python train.py --arch="unet" --train_examples=195000 --conditioning="class" --objective="v" --num_classes=12 --cond_dropout=0.1 --activation="leaky_relu" --weight_standardization=false --upsampling="nearest_conv" --optimizer="nadamw" --beta1=0.85 --eps=1e-10 --batch_size=96 --final_lr_fraction=0.1
Rows from block 3 of a small class-conditioned image diffusion model, named by matrix and row number. Rows with one number belong to one channel. Each number is 128 + 24 x the weight over its row's rms, rounded and kept within 0 to 255. All counts start at 0.
After each channel's rows are labels from the 100 images, of 14976 (inputs lightly noised), where the channel reaches its highest value: "top examples" is what is common among them. Only what is clearly more common there than usual is listed. The data: procedural textures in two colours, tilted and lit.
# convs0: first 3x3 conv (model.mid.0.convs.0.weight, 384x384x3x3, each kernel summed), inputs 301-343
# convs1: second 3x3 conv (model.mid.0.convs.1.weight, 384x384x3x3, transposed, each kernel summed), outputs 301-343

convs0.231 [154 151 186 148 158 170 142 111 133 162 172 167 132 156 122 142 162 157 151 165 175 165  95 151 155 131 145 169 175 173 157  62 159 172 179 145 130 121 136 145 152 118 149]
convs1.231 [113 108 154 136 159  87 179 127 103 142 117 101 124 106 131 114 145 138  71 135  89 135  92 100 115 106 132 178  89 142 131 103 122 145  77 132 130 110 172 120 124 122 115]
top examples: grey; ground colour: grey

convs0.47 [101  71 133  83 105  99 160 172 113 133 141 113 135 121  87 128  95 102 111 127 112 117 157 117  93 140 136 136 134  69 102 149 134 147 104 153 140  98 111 162 152  99 124]
convs1.47 [ 93 161 106 155 100 170  95 119 115  94 110 139  95 115 127  83 129 105 101 101 120 123 113 128 133 129 142 102 107 144 113 102  97 104 131 105 116 136 144  67 124 107 122]
top examples: coarse scale; spiral

convs0.286 [150 100 106 145 136 145 143 150 128 106 105 122 136 121 115 101  91 171 152 112 126 157 127 144  90 166 168 163 116 146 111 125 105 107 130 139 148 111 144 103 104 125 119]
convs1.286 [132 148 102 138 109 138 130  81 119 100 100 119  79 102 151 107 139 115 128 116 121 159 115 134 183  94 121  88 138 113 103 105 105 131 152 145 128 206 104 158 143 147 111]
top examples: yellow; ground colour: yellow; crumpled

convs0.122 [ 98 105 108 125 104 103  93 116 103  83 109 135 103 130 107  92 132 114  98  90 120 109 104 134 100  84 101 114  96 138 110 153 114 104  97  97 126 122 143 111 128  91 119]
convs1.122 [152 171 185 122 143 141 106 138 106 135 133 164 173 121  91 149 154 124 138 163 123 120 124 126 127 114 131 129 108 159 157 122 118 159 122 123 109 119 110 147 122 156 122]
top examples: blue; ground colour: blue

convs0.163 [141 138 133 134 108 134 152 119 113 161 130 111 121 109 126 135 110 132 132 164 161 150 156 145 126 123 156 123 114 118 190 131 126 142 128 114 100 106 119 119 107 168 122]
convs1.163 [ 93 126 132 147 101  79 150 116 138 153 134 164 127 110 109 125 114  83 133 140 124 147 146 110 136 138 123 119 128  85 100 145  97 107  86 110 111 123  97 148 118 147 107]
top examples: black; ground colour: black; pattern colour: brown

convs0.331 [126 136 143 117 126 138 109 127 157 111 105  87 106  99  61 137 115 122 160  96 122 138  79 110 111 132 115 129 121 103 102 188 100 132  83 129 125 126 128 106 117  59 126]
convs1.331 [111 112  96 151 134 136 142 127 114 130 107 126 149 119 150 117 110 129 121 149 142  83 100 150 118 103 110  81 126 105 118  87 125 110 139  79 140 129 116 151 115 139 126]
top examples: red; brown; ground colour: brown; ground colour: red

convs0.97 [127 147 125 104 136 151 156  80 120 123 152 108 136 139 118 128 125 135 102 122 144 131  53 124 126 139 112 133 122 122 106  54 138 151 134 127 126 115 104 124 120  52 114]
convs1.97 [111  86 160 166 104 129 102 152 148 125 116 140 114  80 111 110 134 100 152 116 122 139 145 125 151 136  94 136 158 117 160 149 115 110 132 114 110  89 143 113 146 116 138]
top examples: fine scale

convs0.247 [142  91  90 126 120 120 151 122 116 133 127  78 104 138 115 153 109 189 122 101 120 136 130 135 102 113 136 132 110 133 112 134 119 131 132 147 108  73 100 123 126 113 103]
convs1.247 [116 120 131 115 132 111 126 118 105 145 119 147 148 113 133  91 118  99 123 107 136  78 120 123 116 104 144 128 116 146 110 129  72 119 150 141 177 222 154 140 154 129 151]
top examples: crumpled; black; ground colour: black; pink

convs0.136 [139 147 109 110 156 121 141  91 138 107 150 106 167 118 131 119 153 156 142 118 125 120 141 141 119 119 111 131 121 152 127 120 144 154 157 103 128  88 125 132 140 112 181]
convs1.136 [106 113 159 171 126 151  75 115 104 133 147 147 104 146 123 129 157 119 142 157 160 118  97 166 161 107 103 161 146 149 166  81 118 126 136 106 116 123 139 139 155  70  80]
top examples: grey; ground colour: grey

convs0.11 [149 158 160 167 153 152 155 187 158 128 132 142 153 174 174 150 141 161 154 149 217 144 120 157 159 171 155 173 175 144 132 126 131 145 156 122 141 164 144 119 112 126 180]
convs1.11 [108  98  85  91  99 134  84 122 130 120 127 152 100 146  90 132 124 102 138  87 122 134 130 111 136 132 136 110  70  90 121 169 123 116 106 109 130 138 118 126 144  97  97]
top examples: green; ground colour: green; seen at a slant

convs0.293 [110 146 124 154 136 109 120 109 133 129 136 130 139 143 127 141 142 144 153 138 153 129 113 132 125 129 147 141 138 148 167 136 133 136 135 105 138 161 147 122 147 138 142]
convs1.293 [160 133 109  98 114 137 128 125  90 147 104 172 171 115 132 121 157  52 160 146 130  95 143 121 142 104 114 175 119 106 151 108 114 147 141 172 144  98 141 122 115 112 130]
top examples: purple; ground colour: purple

convs0.45 [165 152 154 158 140 134 144 146 135 149 131 134 155 150 151 160 137 153 140 131 142 156 139 130 140 169 158 138 145 164 116 138 143 129 147 132 102  92 115 132 137 114 152]
convs1.45 [143 159 109 128 151 145 141 138 109 123 155 149 100 167  78 134 111  89 170 134 150 138 145 114 141 165 155 124 141 127 125 132 115 153  97 103 163 117 115 120 130  95 111]
top examples: rays; spiral

convs0.125 [100 100 100 158 144 141 159  99  97 125 134 131 128 111 112 128 163 124 123 106 133 125  92 143 110 148 149 116 144 157 126 105 128 148 121 132 174  97 169 138 167  94 119]
convs1.125 [105 116 162 132 124  89 114 106 152 132 136 114 115 121 129 135 103 113 154 159 144 137 113 135  84 138 100 122 101 203 131 135 103 120 108 121 147 108 118 117 172 118 122]
top examples: green; ground colour: green; black; pattern colour: black

convs0.313 [124 111 122 154 125 126  96 139 130 120  93 133 118 124  80 145 106 133 136 149 124 109 111  87 127 114 132 107 130 113 146 131  99 120 112 108 124 106 104 134 129 127 120]
convs1.313 [ 94 117 120 101 108 121 113 172  83 104 153  90 105 109 129 120 101 103 119 137 147 125 169 153 105 111 151 120 131 105 114 115 128  91 127 152 113 135 109 141  97 112 127]
top examples: yellow; ground colour: yellow; ground colour: orange; pattern colour: black

convs0.376 [105 120 100 135 138 122 106 132  95 131  99 140 106 155  94 117  96 115 133 156 123 157 138 108 148 127  86  81  85 113 133 164 109 135 123  44  93  97 106  90 103 135 123]
convs1.376 [160 133 167 139 125 139 109  99 101 190  83 133 171 112 116 161 170 103  94 124 130 148  74 123 116 119 112 146 120 112 130  71 139 152 127 127 143 140 157 161 131 101 151]
top examples: yellow; orange; ground colour: yellow; furry

convs0.217 [171 168 168 154 161 154 152 109 187 134 153 144 149 153 175 154 160 194 168 149 188 149 103 170 158 155 158 181 170 151 152 128 151 170 166 172 150 142 155 149 148 116 186]
convs1.217 [ 95 145 132 115 124 107 129 107  50 117 133 144 145  91 122 122 149  80  99 124 114 125 109 131 117  76 113 109 116 135 110  93 112 129 149 134  97 123 163 120 124 141 104]
top examples: green; red; ground colour: green

convs0.364 [125 128 147  94 161 170 138 104  91 174 127 141 113 121 159 113 107 105 144 145 118 115 116 106 135 109 110 118 159 147 134  98 123 137 119  97 122 101 130 130 131 161 112]
convs1.364 [166 151 178 164 127  91 148 115 117  98 125 124 142 140 121 165 141 123 126 120 159 142 162 128 129 140 131 149 125  94 183 112 137 154 127 137 142 154 143 169 144 104 144]
top examples: white; pattern colour: white

convs0.48 [131 103 118 115 138 114 144 172 116 117 131 148 127 104 126 129  98 127 100 110 115 135 119 159 147 122 107 122  94 111  89 169 129 108  99 129 122 143 118 149 136  91 145]
convs1.48 [145 164 143 162 107 106 130 106 128 160  70 164 115 116 164 146  90 105 121 119 123 166 122 121 116 150 112 123  92 139 168 101 152 154  80 152  95 124 132  69  97 133 147]
top examples: pink; ground colour: pink; seen at a slant

convs0.25 [162 164 157 173 129 176 149 150 161 158 144 171 160 157 168 152 131 154 142 137 180 160 119 162 147 148 155 165 169 168 116 111 130 164 155 128 146 153 143 142 155 107 141]
convs1.25 [165 121  80 115 108 123 115 125 140 126 167 137 128 137 145 131  99  93 142 117 141 117 130 110 141 158 137 103 132  68  85 166 148 119 110 134 137 117  86 129 154 100 105]
top examples: rays; white; ground colour: white

convs0.101 [128  93 119 127 122 140 122 106 127 111 106 130  93 109 103 105 170 110 113 111 131 124 103 110 116 118 128 127 133 132 101 151 113 120 119 105 152 128 142 142 148  76 126]
convs1.101 [107 162 147 194 163 138 171  74 146 126 120 119 136 161 156 101 101  84 120 137 157 123 109 136 151 132 115 136  96 123 156 117 119 153 117 138 135 136 148  95 175 189 131]
top examples: red; orange; pattern colour: red; cloudy

convs0.228 [156 152 181 141 144 170 131 114 110 151 152 148 135 142 128 161 155 168 157 193 161 176  88 166 159 137 124 170 169 154 156  67 137 153 165 155 113 143 109 152 134 111 143]
convs1.228 [104 103 142 127 141 115 103 145 118 138  94 114 110  96 145 146 146  85  71  98 110 129 120 113 136  99 120 155  89 142 117  87 118 142  59 143 155 139 126 141 140 117 145]
top examples: red; pattern colour: red; ground colour: grey; pattern colour: orange

convs0.52 [139 162 104 141 173 157 117 116 109 121 171 117 109 133 137 128 162 126 122 145 147 151 116 177 140 111 115 145 148 163 153 104 155 172 159 152 128 128 157 118 121 124 144]
convs1.52 [105 102 141  80  90 145 143 129 110 160 150 129 102 142 121 150  81 116 133 119 149  92 118 111  94 147 153 136 141 137 133 111  87  87 132 124 154 134  90 161 157 141 107]
top examples: purple; furry; pattern colour: blue

convs0.121 [109 108 116 147 142 140 153 115 109 108 140 133 125 134 112 114 171 113 125 111 124 125  89 146 118 137 142 126 143 161 141 115 123 145 131 117 168 107 157 138 156  84 132]
convs1.121 [ 82 147 133 141 117 117 127  99 104 145  92 123 154  90 159 113  55 105 134 158 119 124 127 118 115 146  68 100 108 110 129 120 105 154  96 128 108 142 110 128 136 172  95]
top examples: white; ground colour: white; crumpled

convs0.383 [126 153 108 166 142 119 178 130 104 130 117 131  79 140 139 129 160 139  98 126 152  98 105 131  83 122 116 113 126 107 109 124 133 144 133 144  95 118 149 125 114 104 106]
convs1.383 [131  91 117 120 119 112 102 105 110 130  74 159 137 132 136 101 125 103 108 113  93 101 121 101 139 120  77  98  83 103 137 143 105 136 122 127 132 102  89 109 117 114 148]
top examples: rays

convs0.6 [123 172 125 112 147 121 137 192 161 140 107 114 135 121 117 117 130 132 123 109 157 114 100 139 144 145 121 117 132 113  92 170 124 169 101 156 132 125 124  73 121 106 139]
convs1.6 [124 132  99 122 109 211 102 118  97  80 140 133 145 134 133 121  85 126 152 114 135 133 107 130 121 124 143 119 105 121 142 125 155 138 162  91 152 120 108 135 116 117 116]
top examples: spiral; ground colour: grey

convs0.375 [139 143 146 119 166 112 136  83  99 131 163 134 156 143 135 124 152 141 136 118 152 138  89 114 141 156 149 119 111 125 163  98 136 111  85 154 106 133 110 133 118  73 138]
convs1.375 [115 135 115 175 145 168  92 118 162 177  85 150 157 130 165 155 122 117 158 151 116 136 123 200 136 116  96 138 151 155 131 109 144 177 165 101 128 121 172 126 131 142 129]
top examples: spiral

convs0.189 [149 122 134 129 102 148 128 147  94 155 141 111 122 106 119 147 104  90  94 136 158 164 166 149  89  99 130 118 112  87 148 109 124 130 135 111  96  84 121 120 128 127 108]
convs1.189 [130 137 141 152 154 112 134  92 125 159 144 118 154 146 179 146 140 116  92 134 131 181 105 130 134 154 159 112 124 145 119 181 118 103  79 119 149 151 110 134 126 136 153]
top examples: red; ground colour: red; pattern colour: black

convs0.341 [116 126 102 124 119  82 130 133 115 141 135  96 118 140 140 124 154 121 114 127 134 108 126 100 125 124 107  99 138 134 122 138 110 101 144  96  89 143  86 128 143 168 143]
convs1.341 [144 152 115 157 152 148 141 122 106 102 102 125 136 158 113 151 149 141 128 101 159 121  78 164 144 119 142  88 105 143 168 120 148 174 120 148 185 103 158 159 156 138 107]
top examples: coarse scale

convs0.359 [157 142 106 113 133 118 137  82 126 122 122 157 104 137 166 103 112 118 111 161 139 106 165 139 118 148 172 141 132  99 145 120 119 116 137 106  94 140 140 118 116 131 135]
convs1.359 [163 115 142 138 123 111 107  90 125 150 117 111 102 125  63 131 107 132 150 118 121 173 158 108 138  91 104 112 127 124 124 107 111 129 104 132 135 114 140 154 102 137 154]
top examples: spiral

convs0.87 [149 133 171 129 146 129 178 133 122 151 144 155 135 139 132 159 123 143 130 138 146 167  95 194 166 157 132 151 130 141 132 121 153 126 146 144 143 139 135 148 165 110 137]
convs1.87 [112  79 106  88  47 124 114 113 113 151 123 106 126  80 126 152  94 174 111 101 104 118 113 113 116 110 107 157 125 115 111 132 147 140 125 159 147 141 103 162 118 182  84]
top examples: grey; ground colour: grey

convs0.262 [115  94  87 119 131 146 144 135 100 118 100 105 105 104 113 115  97 161 136 111 101 138 126 171 110 136 141 128 112 131  92 123 120  94 119 147 150 108 146 110 122 126 111]
convs1.262 [152 129 122 142 129  85 115  54 114 110  84 147 109 118 124  86 111  87  83 130 130 108 129 108 166 114 149  98 131 108 131  83  91 129 169 141 109 207 109 120 171 140 118]
top examples: pink; ground colour: pink; crumpled

convs0.304 [102  90  95 121  80  86 125 147 111 108  85  95  85  89  68 117 111 118 132 122 126 129 138 119 112  98 120 101 119  88 137 139 121  92  99 139 109  91  91 131 132 122 109]
convs1.304 [125 141 148 171 115 174 108  89 134 149 127 122 127 151 145 129 149 133 144 151 118  85  64 107  99 121 128  97  78 158 108 132  73 127 124 132 132 148 115 163 122 102 162]
top examples: white; ground colour: white

convs0.363 [ 95 101 118 125  90  97 128  71  99 140 131 111  75  85  76 111  93  96 110 104 106 110 115  94  91 108 112  94  85 115 128 135 129  99  91 116 121 117 113 128 153 157 136]
convs1.363 [172 145 144 139 147 141 141 144 117 131 130 118 107 178 140 176 170 147 145 161 172 134 111 134 156 131 133 108 142 135 137 130 167 171 111 174 159 120 141 178 149 160 151]
top examples: coarse scale; rays; pattern colour: blue; spiral

convs0.98 [144 166 132 181  96 114 127  60 136 146 134 171 100 137 138  91 142 100  95 107 120 140  78 148 129 141 143 159 136 145 129 120 139 153  82 133 115 124 134 128 135 118 157]
convs1.98 [145 134 159 151 143 138 131 161 142 122 155 161 127 160 133 168 130 144 172 150 172 145 132 123 145 139  91 166 128 120 141 135 129 157 137 159 148 106 156 164 123 187 147]
top examples: rays

convs0.24 [175 177 169 192 149 182 162 146 175 155 163 183 163 161 191 155 146 169 166 157 185 158 121 171 169 182 167 164 188 146 130 107 147 177 150 149 147 163 154 147 155 115 168]
convs1.24 [176 106  60 110 114 104 127 119 118 112 139 133 134 148 154 126 156  67 100 123 112 128 144  89 125 178 155 136 116 128 138 116 126 107 125 185 168  83 133 124 141 140 146]
top examples: white; ground colour: white

convs0.143 [140 113 127  85 136 130 124  78 117 111 138 119 138 108 135  97 122 123 111  89  71 146 111 167 110 110  94 121 115  94 112 123 132 123 106 162 132 104 124 157 127 114 123]
convs1.143 [140 144 137  77 100 120 152 155 144 157 150 105 156  87 126 157  69 125 135 123 128 102 191  99 107 128 120 129 162 123 150 174 145  86 130 122 134 126  89 106 115  97 120]
top examples: brown; ground colour: brown; furry

convs0.124 [108 104 109 119 128 113 114 119  99  90 112 140  95 135 100  87 133 118 110  81 134 113  91 134 110 101 118 123 133 144 116 131 104 100  99 124 141 129 134 144 128  82 117]
convs1.124 [145 132 147 159 114 147 125 116 119 119 137 170 172 109 127 128 157  98 117 156  74 152 127 140 169 113 106 145  92 129 143 104 104 187 159 130 101  86 175 128 120 161 126]
top examples: blue; ground colour: blue; pattern colour: black

convs0.99 [137 124 109 148 127 166 140  99 104 110 117 133 108 119 130 128 170 141 110 120 149 158 107 155 115 156 146 125 147 114 117 109 152 119 119  95 157 113 164 149 145  89 159]
convs1.99 [127 142 157 149 165 134  76 118 114  79 156 149 113  82 102 103 120  91 145 119  97 134  68 118 129  58  70 134  91 115  93 153  58 138 127 159 151 120 140 128 141 160 137]
top examples: fine scale; green; ground colour: green

convs0.64 [130 131 141 110 132 114 140 166 110 109 126 154 128 125 123 125 130 135 105 118 123 147 118 147 141 112 115 134  98 132 120 144 147 119 122 131 114 120 128 119 121 124 123]
convs1.64 [171 177 150 111 125  99 137  93  93 134 117 141 158 140 152 178 155  56 155  94 127 132 144  96 106 122 140 144 171 132 149  92 140 152 131 164 155  87 122 142  97  58 116]
top examples: grey; brown; furry; ground colour: grey

convs0.225 [109 107 100  71  71 115 130 100  95 132 120  94  93  94 110 119  96 104 116  75 115  81 107 110  98  96 118  81  77 116 145  95 107  90  95 146 116 107  84 118  93 136 133]
convs1.225 [120 153 141 184 160 161 146 146 175 125 117 149 163 143 136 140 144 122 114 156 132 155 124 121 119 124 136 145 168 144 154 123 149 152 147 142 129 148 173 155 140 152  96]
top examples: coarse scale; blue; pattern colour: blue

convs0.185 [147 141 112 137  96 129 153 125 131 163 141 114 127 119 132 129 103 142 134 147 150 156 160 163 138 141 158 128 122 141 186 140 118 153 120 115  99 117 119 139  85 171 130]
convs1.185 [108  99 160 149 149  85 108  74 116 131 118 143 127 151  96 112 136 102 111  93  57 150  86 105  62 168 138 160 101 101  91  95 110 113 167 128 124 125 131 138 149 109 149]
top examples: seen at a slant; teal; ground colour: teal; white

convs0.344 [126  87  79 103  71 104 106  97 112 108 131  90 114  96 102  99  88 129  79  98  98  92  93 115 100 119 126  99  98  96  59  63 106  86 122 102 113 121 121 113  98 118 123]
convs1.344 [107 155 109 171 140 188 120 150 149 156 114 171 121 134 123  95 139  92 142 176 137 148 147 125 160 116  92 137 129 139 171 108 110 149 102 117 130 123 127 127 146 142 119]
top examples: rays

convs0.140 [ 94 109 103 125 100 125 114  86 131 134  94 117 104  94 108 123 118 111 136 112 134  92 150 134 101  95 117 106 101 133 134 127 109 114 109 139 107  86  97 129 129 134  97]
convs1.140 [176 106 126 106 122  92 167 128  96 122 145 129 115 147 126 165 136 139 131 133 106 136 105  98 136 148 144 171 129 117 118 128 163 141 138 132 175 115 135 147 117 156 156]
top examples: black; rays; ground colour: black; spiral

convs0.82 [103 114 103  81 127 131 155 127  89 135 144 134  98 118 123 125 108 110  75  86 125 124 124 119 107 103 121 113 120 100  98 152 143 134 112 152 131 137 128 132 117  93 134]
convs1.82 [158 126 146 153 101 133 126 154 154 124 119 122 106 145 144 143 103 141 128 166 137 123 140  96 133 145 135  80  96 142 120 107 120 133 111 140  90 134 101 114  93 164 143]
top examples: pink; white; ground colour: pink; ground colour: white

convs0.62 [119  89 150  88 147 124 118 106  89  93 111 121  99  94  84 108 111 125 111  87 116 103 135 130  90 111 123 115 140 111 123 182 118 110 115  79 112 103 138 126 146 136 116]
convs1.62 [145 179 106 148 133 145 127 147 150 139 159 140 116 152 143 166 144 141 146 174 168 159 109 129 154 139 148 126 108 110 130 147 180 167 125 156 134 155 122 152 135 176 147]
top examples: coarse scale; black; brown; ground colour: black

convs0.144 [144 143 150 165 128 130 184 122 128 176 165 141 129 112 163 116 109 156 154 140 170 144 153 119 136 135 197 159 152 125 150 128 114 118 128 115  87 139 117  96 126 161 114]
convs1.144 [135 136 107 143 130 143 159 124 121 150 163 132 166 113 138 127 104 120  71 117 135 123 114  75 108 127 160  84 100  80 145 143 114 156 148 140 150 159  94  91 153 129 114]
top examples: grey

convs0.145 [137 159 153 170 122 155 146  96  97 120 179 123  63  97 123 147 125 145 115 139 141 133 118 149 125 115 156 108 135  85 158  93 123 104 140 150 168 120 110 130 110 153 109]
convs1.145 [112 111 141 104 152  98 122 145 157 137 118 138 134 143 147  99  97 160 123 137 135 126 146 142 126 104 125 117 140 144  99 208  98 106  68 137 124 149 100 119  91 137 144]
top examples: pink; ground colour: pink

convs0.334 [112 108 146 113 137 122 149  60 131 143 119 144 116 121 118 148 147  85 130 128 146 126 103 110 127 135 120 131 135 147 124  65 124  99 105  96 120  99 108 124 150  84 134]
convs1.334 [152 137 109 181 130 145  44 165 128 151 103 142 143 106 112 100 148 142 115 150 131 143 100 134 158  77 109 103 107  99 110 141  95 141 137 114 133 122 153 117 128 145 134]
top examples: black; blue; ground colour: black; ground colour: blue

convs0.374 [ 91 126 133  84 125 102 120  70  94 127  97  98 100 129  95  87 153  96  94  67 120  91  97 101  99  83  85  91 103 117 112  50 103 121 115  95 100 119 141  84 124  99 124]
convs1.374 [159 115 101 174 106 146  86 147 144 170 128 156 123 101  95 125 102 141 130 182 121 161 132 131 166 124 104 123 101 126 141 138 143 130 118 163 137 120 116 114 165 115 152]
top examples: rays

convs0.207 [107  97 157 149 145 148 125 128 138 140 116  82 109  83 114 139  76 128 116 135 162 147 106 104 100 141 138 129 101 126 142  82 122 112 104 111 155 114 120 130 137 117  65]
convs1.207 [128 152  96 157  99 119 120 117 122 116 136 168 137 146 115 142 126 121 127 113  76 102 138 111 135  82 110  66  97 119  97 146 103 115 137 100  65 159 123 127 119  94 118]
top examples: blue; pattern colour: blue; camouflage

convs0.141 [126  92 125 103 122 118  80 122 104 122 133 118  88 130 135  82 141 111 128 118 138 128 103 123 125 133 105 140 116 144 126 137  97 119  97 166 127 130  94 110 102 122 154]
convs1.141 [130 187 110 152 152 175 158 119 107 110  82 112 183 152 144 158 102 103 122 142 120 159 136 134 115 113 114 119 112  98  73 130 150 158 141 101 106 115 134 147 154 106 124]
top examples: purple; ground colour: purple; pattern colour: brown

convs0.96 [118  90 104 104 124 127 144 129  98  92 121 139 103 135 115 103 145 121 135 100 113 139  98 115 124 142 108 148 125 127 129 131 107 113  95 142 149 112 133 138 123  83  99]
convs1.96 [123 101 161 172 147  99 141  96 109 134  74 129 128 118 113 123 166  90  93  95 142 142  96 126  94  86  95 130 125 103 139  98 145 189 165 131 109 107 170 112 144 134 133]
top examples: brown; grey; ground colour: brown; ground colour: grey

convs0.9 [164 173 162 188 146 180 155 150 177 150 160 183 168 153 183 158 132 170 169 165 184 157 121 183 158 177 167 155 179 143 125 112 141 168 143 155 148 163 147 141 139 114 166]
convs1.9 [127 136  81 124  99 101 123 122 112  83 111  96 108 118 112 166 165  79 107 103  81 134 117 105 114 163 149 105  92 121 143  97 163  59  85  90  74 142 146 158 118 140 112]
top examples: seen at a slant; blue; ground colour: blue

convs0.21 [103  89 148  94 106 122  77 129  82 123 101  91  80 122  92 138 129  93 108 128 114 136 127  95 113 117 104  73  84 114 144  87 120  97  72 124 119 108 108 145 126 113 127]
convs1.21 [119 158  74 133 135  89 128 143 170 103 118 153 111 122 135  63 169 135  85  79 134 156 130 148 149 106 103 167 154 121 113 153 110 113 133 134 133 150 164  88 124 125 125]
top examples: black; coarse scale; white; ground colour: black

convs0.109 [119  87 103 166 115 127 137 105 108 119 128 118 120 112 111 121 153 132 139 102 136 136  97 155 116 149 147 106 143 171 150 104 123 130 120 143 183 104 160 151 156 109 119]
convs1.109 [ 91  94 153 135 129  99 114  82  96 110  95 118 118 118 102 114 132 102 127 119 145 143  92 152 117 130 117 136  92 128 120 126 115 128 163 144 117 148 133 167 142 155 124]
top examples: crumpled; yellow; ground colour: yellow; green

convs0.139 [115  86 114 149 118 160 128  99  86 106 106 133 107 120  92 110 159 125 118  90 137 136  76 148 123 147 130 112 140 159 140 122 119 134 125 117 160  95 153 149 149  83 117]
convs1.139 [122 137 123 161 149 123 125 113  68 108 151 144 162 123 152 148 112 136 157 134  86 134 121 119 140  94  84 153 132 128 127 124 118 106 106 137 117 141 143 126 130 128 169]
top examples: green; ground colour: green; pattern colour: black; ground colour: orange

convs0.307 [113 105 100 127 122 128 108 126 132 125  89 131  90 104 100 124  88 124 133 128 106 135 103 107 119 114 135 111 127  99 114 136  88 100  98  99 122 134  99 106  79  89 103]
convs1.307 [150 123 158 149 143 117 101 132 115 125 121 111 139 135  97 144 152  92 134 158 127 126 116 137 124 126 129 121  94 139 141  77 130 133 151  85 106 121 172 151 164 170 148]
top examples: purple; ground colour: purple; pattern colour: white; ground colour: black

convs0.182 [151 136 178 113 169 124 162 108 119 127 104 143 129 131 129 141 136 110 165 141 140 144 117 128  93  94 152 124 155 145 139 113 143 120 180 171 153 164 130 142 175 122 103]
convs1.182 [124 151 123 155 150 121 120 156 131 130 122 118 115 127 154 139  98 144 132 143 166 179 170 135 137 141 132 142 121  79 136 143 109 127  68 138 102 123 120 121 117 144 121]
top examples: ground colour: pink

convs0.30 [109 155 100 115  94  89 143 125 148 122 123 109 156 180 202 128  80 139 126 127 170 141 139  97 197 135 104 164  90 128 114 154 134 112 136  72 158 169 105 122 106 126 147]
convs1.30 [172 128 142  84 121 143 128 127 113 137 181 146  87 155 103 110 158 115 149 105 141  69 120 140 143 173 143 165 128 134 130 127  86 126 160 163 166 112 105 147 127 115 125]
top examples: purple; ground colour: purple

convs0.133 [ 94  98 122 142 108 137 107 119 107 118 108 118 107 120  89 107 142 111 117  93 125 121 104 119  89 112 130 119 130 148 129 143 103 111 102 121 139  89 146 122 144  72 136]
convs1.133 [143 109 138 150 160 137 142 116  77 111 172 160 188 152 129 119 156  81 162 125 143 112 120  98 129 141 129 154 114 113 142 153 124 185 129 144 134 116 130 161 128 164 121]
top examples: brown; ground colour: brown; pattern colour: white; cloudy

convs0.198 [150 157 146 130 134 149 116 104 163 163 144 155 155 173 182 121 155 144 150 147 159 144 122 146 142 121 133 182 154 178 148  99 126 168 157 163 132 162 139 187 125 135 182]
convs1.198 [117 148 136 160 140 107 157 108  63 131 127 130 148  84 133 142 127 122 108 109 163 107  63 120  87  86  84 126 113 120 113 100 123 129 127 118 125 112 147  95 152 110 121]
top examples: brown; black; ground colour: brown

convs0.351 [107 100  84 121 112 110 118 172 108 131 115 131 121 111 108 106 109 120 123  95 110 121  96 160 130 112  89 110 104 136  77 170 119 140 132 153 114 110 163 141 112 177 120]
convs1.351 [118 123 155 157 109 162 167 145 144 106 101 122 134 137 147 144 148 106 128 104 140  98 138 115  85 135 143 115 117 114 180 134 118 140 132 105 148 164  89 157 121 111 124]
top examples: spiral; striped